From a checkpoint of a small image classifier.
Training: adamw at rate 0.0026, 10800 steps, held-out accuracy 100%.
Rows from block 7 of a small image classifier, named by matrix and row number. Rows with one number belong to one channel. Each number is 500 + 25 x the weight over its row's rms, rounded and kept within 0 to 999. All counts start at 0. Numbers have three digits each.
After each channel's rows are labels from the 100 images, of 14848, where the channel reaches its highest value: "responds to" is what is common among them. Only what is clearly more common there than usual is listed. The data: gratings and oriented noise at many angles and scales.
# convs0: first 3x3 conv (model.blocks.7.convs.0.weight, 128x128x3x3, each kernel summed), inputs 0-127
# convs1: second 3x3 conv (model.blocks.7.convs.1.weight, 128x128x3x3, transposed, each kernel summed), outputs 0-127

convs0.84:436500536489475418463526533478524512518462526504524521474467510502480500494503475456493471479499486457523521504509489481474445511483504508504493514511446464509499478482490483507499495498506460507491527450454481515499511499489518470450475494479437493463481479485513535504504503478513453510506472493509504495487463498483539486513482458512464499464512523495481510488524465484456498494532
convs1.84:478491478510553508503478451528450480455514496463491468467483479474488521498482511490492552506480513529499492483434462528512499504479458514484470507516540522458537510488477464519528491512512500485519482500532508473499455538491469518554527498492523509480496532528531446520466497497510486490487511496469528496535497495511458494448503549460482519487522501498487480499455498502525489483492
responds to: very fine; filtered noise

convs0.81:479501480480480474506493523478511467465502480490505451502484474503437501521442471503495498497519507494497523497493487474507480441459444497487486488503443504523471526454478477509509521472476465467478532499483530508492500471480518487497519491482476506507456502511490468489471479461496502509483481442521487512468444481490466476503464483476548476468519490478486457557492503465500493483515
convs1.81:479482503510515503481514497511514486483486476497526529526506465463490498501477515475527485517498487535503486496471463516524503532505543534475503464541547481467415512475478494479486502533505511507493492472491489504479523506538470537508468517523514566469529471500486525509512525478522533485494489543481500495517531484512520530524519505500503574507561483533512524454537472500513489480464
responds to: noisy; scale: fine; windowed patch

convs0.79:498501539476466514511474494413531514497482530541463497479435499465480445507487504543518532488491507450539489515499488498489531472530477511457497507495469508510522546504502497508512495486525497475471492531509518455491506509518493510537508526513468494507483500458509531509510472512512526497511509481460527464486472527519498513506509483499541456541507497509560494551508507488521491536485
convs1.79:494517504510474532524490477483463481490494493492479502502484527525473466480575506501473478457497498453553478534501470512492504521487494475510477493488497454470508471503493532462496490470493517498475576517471450485508491566495514480534511487487494444516506501525513480497495486484458478502493516490520479500470496480486494473493470483525456496457474518474574509540492485480481493488489
responds to: very coarse; sine grating

convs0.76:466510494504559478528458539495546518479481455523514543512445452584510492461486517511517515529530510485482528535535543502498479566494487502511517520521496480501499515483506535514469497500494489513535520521491508488506478495496460497472491481501464578529521486517500510493509479509518516535487499525519498505526520487496476481534491455518482451492508494469482509487507499494498509469497
convs1.76:511460478532442509523508497514521506462490528478451482491497509473488495514462506487494536540515528496466510496506477523508506412508494536493515552478515524486501505488499485578474532508481482481540489491491530494459509543513531537469502514528554545498482519480476484502497517492499496503499493480476505497485501537471532518519538516510487517482524485506460497510450487521454489511475
responds to: very fine; filtered noise

convs0.16:474508459578495520478499506500513504490537509498516490517494495479478549485482545460482485515483453539508503515503481512523528488489516495471477471518491475488497469485514515543463500517478500496504560493490491500489488423489497484466542482487473516510400488501509494505468489492501486477492512505522463507490520499489510493476484517485524530497516500487473485474471462462438509460506
convs1.16:487494463489525534530482467529470508483437513525518518525513479524472511530473519494530484478502449504539507479492469464501488507505511506500517485576514531489506568487448501476500504481492489451507489510506550519497538445448518513478497493472526483467504529525499497535501501519514528488496503510520475496502479538478533500475509496504533480563492506533527487502486473492536483491524
responds to: filtered noise; very fine

convs0.53:497478456506498493455500493514540511490492495485491509502500466497470506463519518510504539510531546526479485527501515527562513489527511511503477516487511532470502468497528532497467489524497525520513453456469492481495429482529472521476498494544514531528481495397505483494497475510528516512461496507466463486516530501509467483469518460515513503516506530501520502443521515489489511497493
convs1.53:525520477538457515527507504478533507518509563474478521507496498528516484448514457504524516510513488480452504511546529496519456484503487513484516523477494511514475500503526521485501514465508538483555518495472492471509496510505535536417483541539510542459443507474520544522519478499510507521490483500494477509496490491501504506526527519493459461496522471510479527542495491549515497501491
responds to: very fine; filtered noise

convs0.29:496515507524480470530496502500494500479523494490482529468464450478489524498473506474465489492491534500485503516483457505530497485464498494522465519527499525473500524476435465564520491568477485500505464514528516513474499497498507537508498471485477529588521531541519504492470476505522488475514547513494531508463509509484485507557521442499506497487509489495446482504512483491486499498513
convs1.29:517495458538482535512521528467525514505476524487462482511516502501521504521496512517531539536499532494459477520493458502544473464502507554508524534524532524481427509498481490538517519522538502484522513510478519481519500534510520519485487521524553541418485490486474500524503493470543474506473466521492478479507507500496498527505500519492497501500573505492494496513459485510512468516500
responds to: filtered noise; very fine

convs0.75:490481485483459461462490514522507539471505495519472495494499474486502498506484496477553497516523513474523484519497538481559454484488509511521493466550541497491464521475512507529447480499527452506512443516510552500524514492583486536489466492551512493526493490478486474514527506496499486480497497500516516508516566514505480512498486499509498501478510460482502512510516475535476531520452
convs1.75:494487512506495493553475491454485495491512504482467506493525498512522501479492494462468504517486499473537500477488512484486497475511494472460478535471453513521541469485554502537522509488494473443522501478485496497491485474498530517457511487524528501438510507530513491534502458460484469497474491515472528476458473511506537456489550484484492469484471510491463516518442464550533503496529
responds to: filtered noise; stripes at 75 degrees

convs0.78:515482493440499467504483484491478511509499494500520506491481483512507509498532480517480501491493495448490477528519519507522533468516517476507498514473490522488494493471450501433497497473505520517493444495478472495519503472530510541515455511482480483538479496421512495494521525537506544496528527451496435488467480460484490515505492453518505472540507546468509521488525482485449492527493
convs1.78:514482522483490514462505552500521487539504476479524503471531495476480497493522495483520530523525471518510532503551508492542485550499515492525520520419501502483508496524521472502495510504520482484490508495461475477496490453497485494526527510484448569501495531523501524539528501456558457509483480493493516507478482469503517552511465512507486500530527465468543482493532503512525509478469
responds to: filtered noise; stripes at 165 degrees

convs0.114:499497480507510500456483524472494494474473497509530501502441524483494552508485470490509498502515504457514480482502485498501495417496478490470472504487493492466511515486484487497478510502504496513482487552503476451478496464529469527488547499494466494480476497396484493507510487517518512482505507474485464490500484486515514504495502497511487524504496513478486488376489506479501494520499
convs1.114:499511496530489475594497488504497500489506520497512487499524482537511491489502473460521434485513486510487511495543500504493461496508518510494494493507494522502448513483515491476532510536520515490526508520539546527507490516473501503440592518478519498461529547456499507528506516515522525501471529506507434493531524489500517481500516485478472524472470511519459509462491490494513487496513
responds to: filtered noise; stripes at 120 degrees

convs0.126:454475493506429491464531457511489511504530486478496521501510497477497532497459497486477454463474488476508488535502525477507437522438539504466484470509485505516467494505499492504464499479496529496527505505514508513503515483502509503531485478430491495504455524504470534512475493515495477493509493523496520497504532512467436479485499515476458524491504499501510455517498483455517458442469
convs1.126:449513508479575531502464484513485463510490503471488458452504465494500528442514460480468555504479501514541511478470494477466512496473496460505476536472500498492563463501471515482512494518498509513514479500513496543518491514471467444511515482477480495489519511525520485493477478480489522516496464497474531503459485493466504505493478500517524429519476518495474495483510507475510499489460
responds to: very fine; stripes at 105 degrees

convs0.14:520517499511473495482490506524447484497487517505490481473514461487499548465484486482484451479501550442518523527433522501514475456464501470478483500508552491533482497454478472476465495477479494504472457545470484544511491512527485491493491512474493496533460487492509530497515472506513516531464509478509505442494513463514478514528489503488514518510509498476520496485552471470485500484449
convs1.14:442464484497535528546530497459487476506519454475513533484499471466485527515478467494542513496500471517548473491500471515533500526508495501496512501487500501419457488487484460471533498513522517508487472460522532479505484542488514534522506483494498527459501531496500472488497503493529490466509450504474498528517483515479545508516497516482519477485564499533499508501528467530540474482500
responds to: stripes at 120 degrees

convs0.12:505497479489536474500518510523518505492461504490549510480503501507482554451486446487500454504523507433494522546511492487471462488501502506483469483486487488534523473471507487481468496463476530486496465490466492512505464492505512511546464493467470470452461474530498547501474491462533490502466496496512513440506480478504440478500509486500511493529492495492527499503534516445507501472475
convs1.12:454490499493533527541496502493515478492547478482494504476493443493492500490478472497511509516519493510500445487495484486583530517514515542521507494539536515433497549493481481521522505523532471510512492471521499502489506541483506537507479524525514561505526509475509449526498501467542501469499471511498486548474503508478518536517494488493533465509553512525494494493521496529503477520470
responds to: dashes; stripes at 165 degrees

convs0.59:492471479482489450501490532475504498492492481488518511517461468492480484478516485496500465496487505453584501525555465497538556504546522501498490512469489503477512513485477494504475513509480479496462453505466539482490495523510440571515560486487476518529494503492509481477474475496509527495524501515493536486496482473547508517490487463495547519496502512489534476508495502482479505550505
convs1.59:530503505562505495516495491498517499517494514526519520503512495515508499504603508470488486484510490500482485591565475499486470501494502484491500493497503490501499471519523545497503522494497512511516571574517506514509495490491503562538503542511530490508526505514509497506504507509487493506493509511501505504509509453480504490505440517511469506437480487448540508531483500497499509497496
responds to: dashes

convs0.124:512462517500499483473505486504547471546488516509518471482496456465467488482519531500466489478449557484514502512515466509523480479473550501484487499470522538487504489527506461500493520496454531528502441496488537513484461495482484546517509473500554468532480512507512496523519523523508500476492519519480499510481487481529496514490518457512541526514496531509504423515553523517496508483472
convs1.124:506520490489495478532483529467444499507491484472464473458485516518476510516481467502519523511502478486532513518488486505496493512512485524524507534532457523538489492513509524535519513509473491446542499474502522486516494513472534460513426458532498513457514495552513514517488454479477478515438486541482530482505481530460476487507533528499505467514477478513491516513496486477506434492511
responds to: very fine; stripes at 0 degrees

convs0.10:473483503515482510427507526458506486508525466487506498495486483493494527513456507515503452501496495515542502439564470500524397473450509530505488483495448497482494509505493498467483496500480491494504498473514497456467480478460485511487459511503485505467533492495499506491489480502511447501522483477517473489497505515515489499491506492532533472472492479494477497481460498482533456539477
convs1.10:529468480507495540530493495529548514491462483485498495557537508495489516529488564522464494499486471496543503480500509489512483524467494536514494564477497529527468473536482511497459517513466447508529519499512550500494528490488493487524487547501501494508508526495486507535480523516493483507519532494460490488526529551480509511491535518498564506518461487520516506462506516477478500446477
responds to: noisy; windowed patch

convs0.26:522521528492520491508474528500508488489487445503489500492477517509491526505512485506530495520492470479509469486479470520523467484451510470495457502480510515475497470492485493485522478476485462429497510524508490492490501470496473524474513537521479484508499477442507511498520537487446440489512472459488461484513483511512483546508508474467503457492532485463429501477448497534479499447484
convs1.26:525528508480506540515478476524459497483493465488562489483503477533513482494486459490481491490485516567527484453492500507481534519517546500493489481489500483521488508491498470510514515520472498498488478487503498527483493528487498508559519487508541490487565507499475528503547530487511549489476512505501523487491508506495539488477535508489521606501531511506523495450524488498549498482519
responds to: noisy; low contrast

convs0.109:519537479554545529495505481489495492458479503486502465504554497459510491453492527455484543483503535481418491485517445491548526494541535495499456511485524515446475488516493502521511471512511487477480481529497502506493476454499510522509511477509537461515516472532514495541531497489482551475511538522480483503510507488456523522500484492507482524478469489484477484516507510496495510514514
convs1.109:518476492482427470455491490472513518535483502491513502478517480550497488498484492534525462471468522495604500475489496481497455473451488478473489505480484504524467480481498510506498494454485472493513497482467498510463472476478540480472495495505502493496447496455501507460483484478497491479483465459499529496479470461483490527504458483476528476491504499486460528505523491484491497477480
responds to: very fine; filtered noise

convs0.103:496492508501449517503479523506483486495485513483475525494482496518493519520483475499511501486452484496627521469534509488493511515466486465527451515506489487484437515479508513526510477510463476500507488530512543533496510491517474577486509454513493494544459528518508490482489467510471495476496504504500509479495482495517488496494499518502503501513536501466476496511523482463517475448463
convs1.103:527497510539532487486512504519491524506502492541509502501496515478498512516569502465513520507535514493621514542524457469491474480456515507500516513473480491514513475527518540512472528513515502539507543540515533504514506499522493556540515540512507505508524507521527508519509526499512473501511532501496525501518502501513478520515479503497584500485497500487536498529495508503470521478482
responds to: dashes; angle: stripes at 0 degrees

convs0.57:469505478488483490496517523475495489511518476479501505525489498503483498477497502489489481471500500477506543466534493499556524505548502514495471501490475484496528488471492486483497527501438492508496471466498481484495485471494539578449470476494475498486492502488530488481505454490510511424535502530465524489488480454432527450465498474495534467484537487476455492500495502489498478512544
convs1.57:519487495527474523524487505508532507541506495513508556527507475508508522509553501518513508505498507537617504537559474514474491525486491509490524517498493500506481483509497532499501519513507508511501528520510522489506505510504469594531544536497509525523501551501525509521508517513511506526479501497496528518508499492517480525490474528505558523476521474476521495539505505514462497484462
responds to: dashes

convs0.62:498489494479464444471464537532526508482468531510503530477465481473476498449502559505525521505500575510493476483480519511543461488524514497487483508518519493497515521511512514551509485504496501473495442531485547483485489495544448532509522492518498479532489510518511507477476469523509519526485449474475494474513493529503470491506543488504472493547526490485525507523546492482521488491522
convs1.62:473527507488533504521499468465520479486482467494496469517552501507506534479495470466447538496511492463550470476489490511512491545513475511517502496520498505491493456503505476484463510445496473467502518466483469501500521534526579523481485513514492502481505473497463479530501491470502495456495516533534495481477469528473504493490515539523543433499477496528485522538505492536520491511470
responds to: very fine; filtered noise

convs0.67:510495512504478484515491493480536518529494517536528501499482507447527526480496456506507429524496524473520493539473504487491482460436512504467504515461497545484442523486475474518465491521485512531514478481505519505485496526496491506526540501505505526467454507483466519508522544510555507513476521494482559482451473478508482522499494454509508499496439475488532491507487516514510532516483
convs1.67:493483499504543543561496476485472490478518477475505480509543464538484446473486458469498524480516499526436476485466458477517497502493495513516490513496542494484458475498476514494568488535489510467522501481469507511507493536496537465490480471520496495464503527527494496554510496495498499478483480507495485524547501499472490485578534513523473483521474508501506511473525468504506475500480
responds to: stripes at 120 degrees; dashes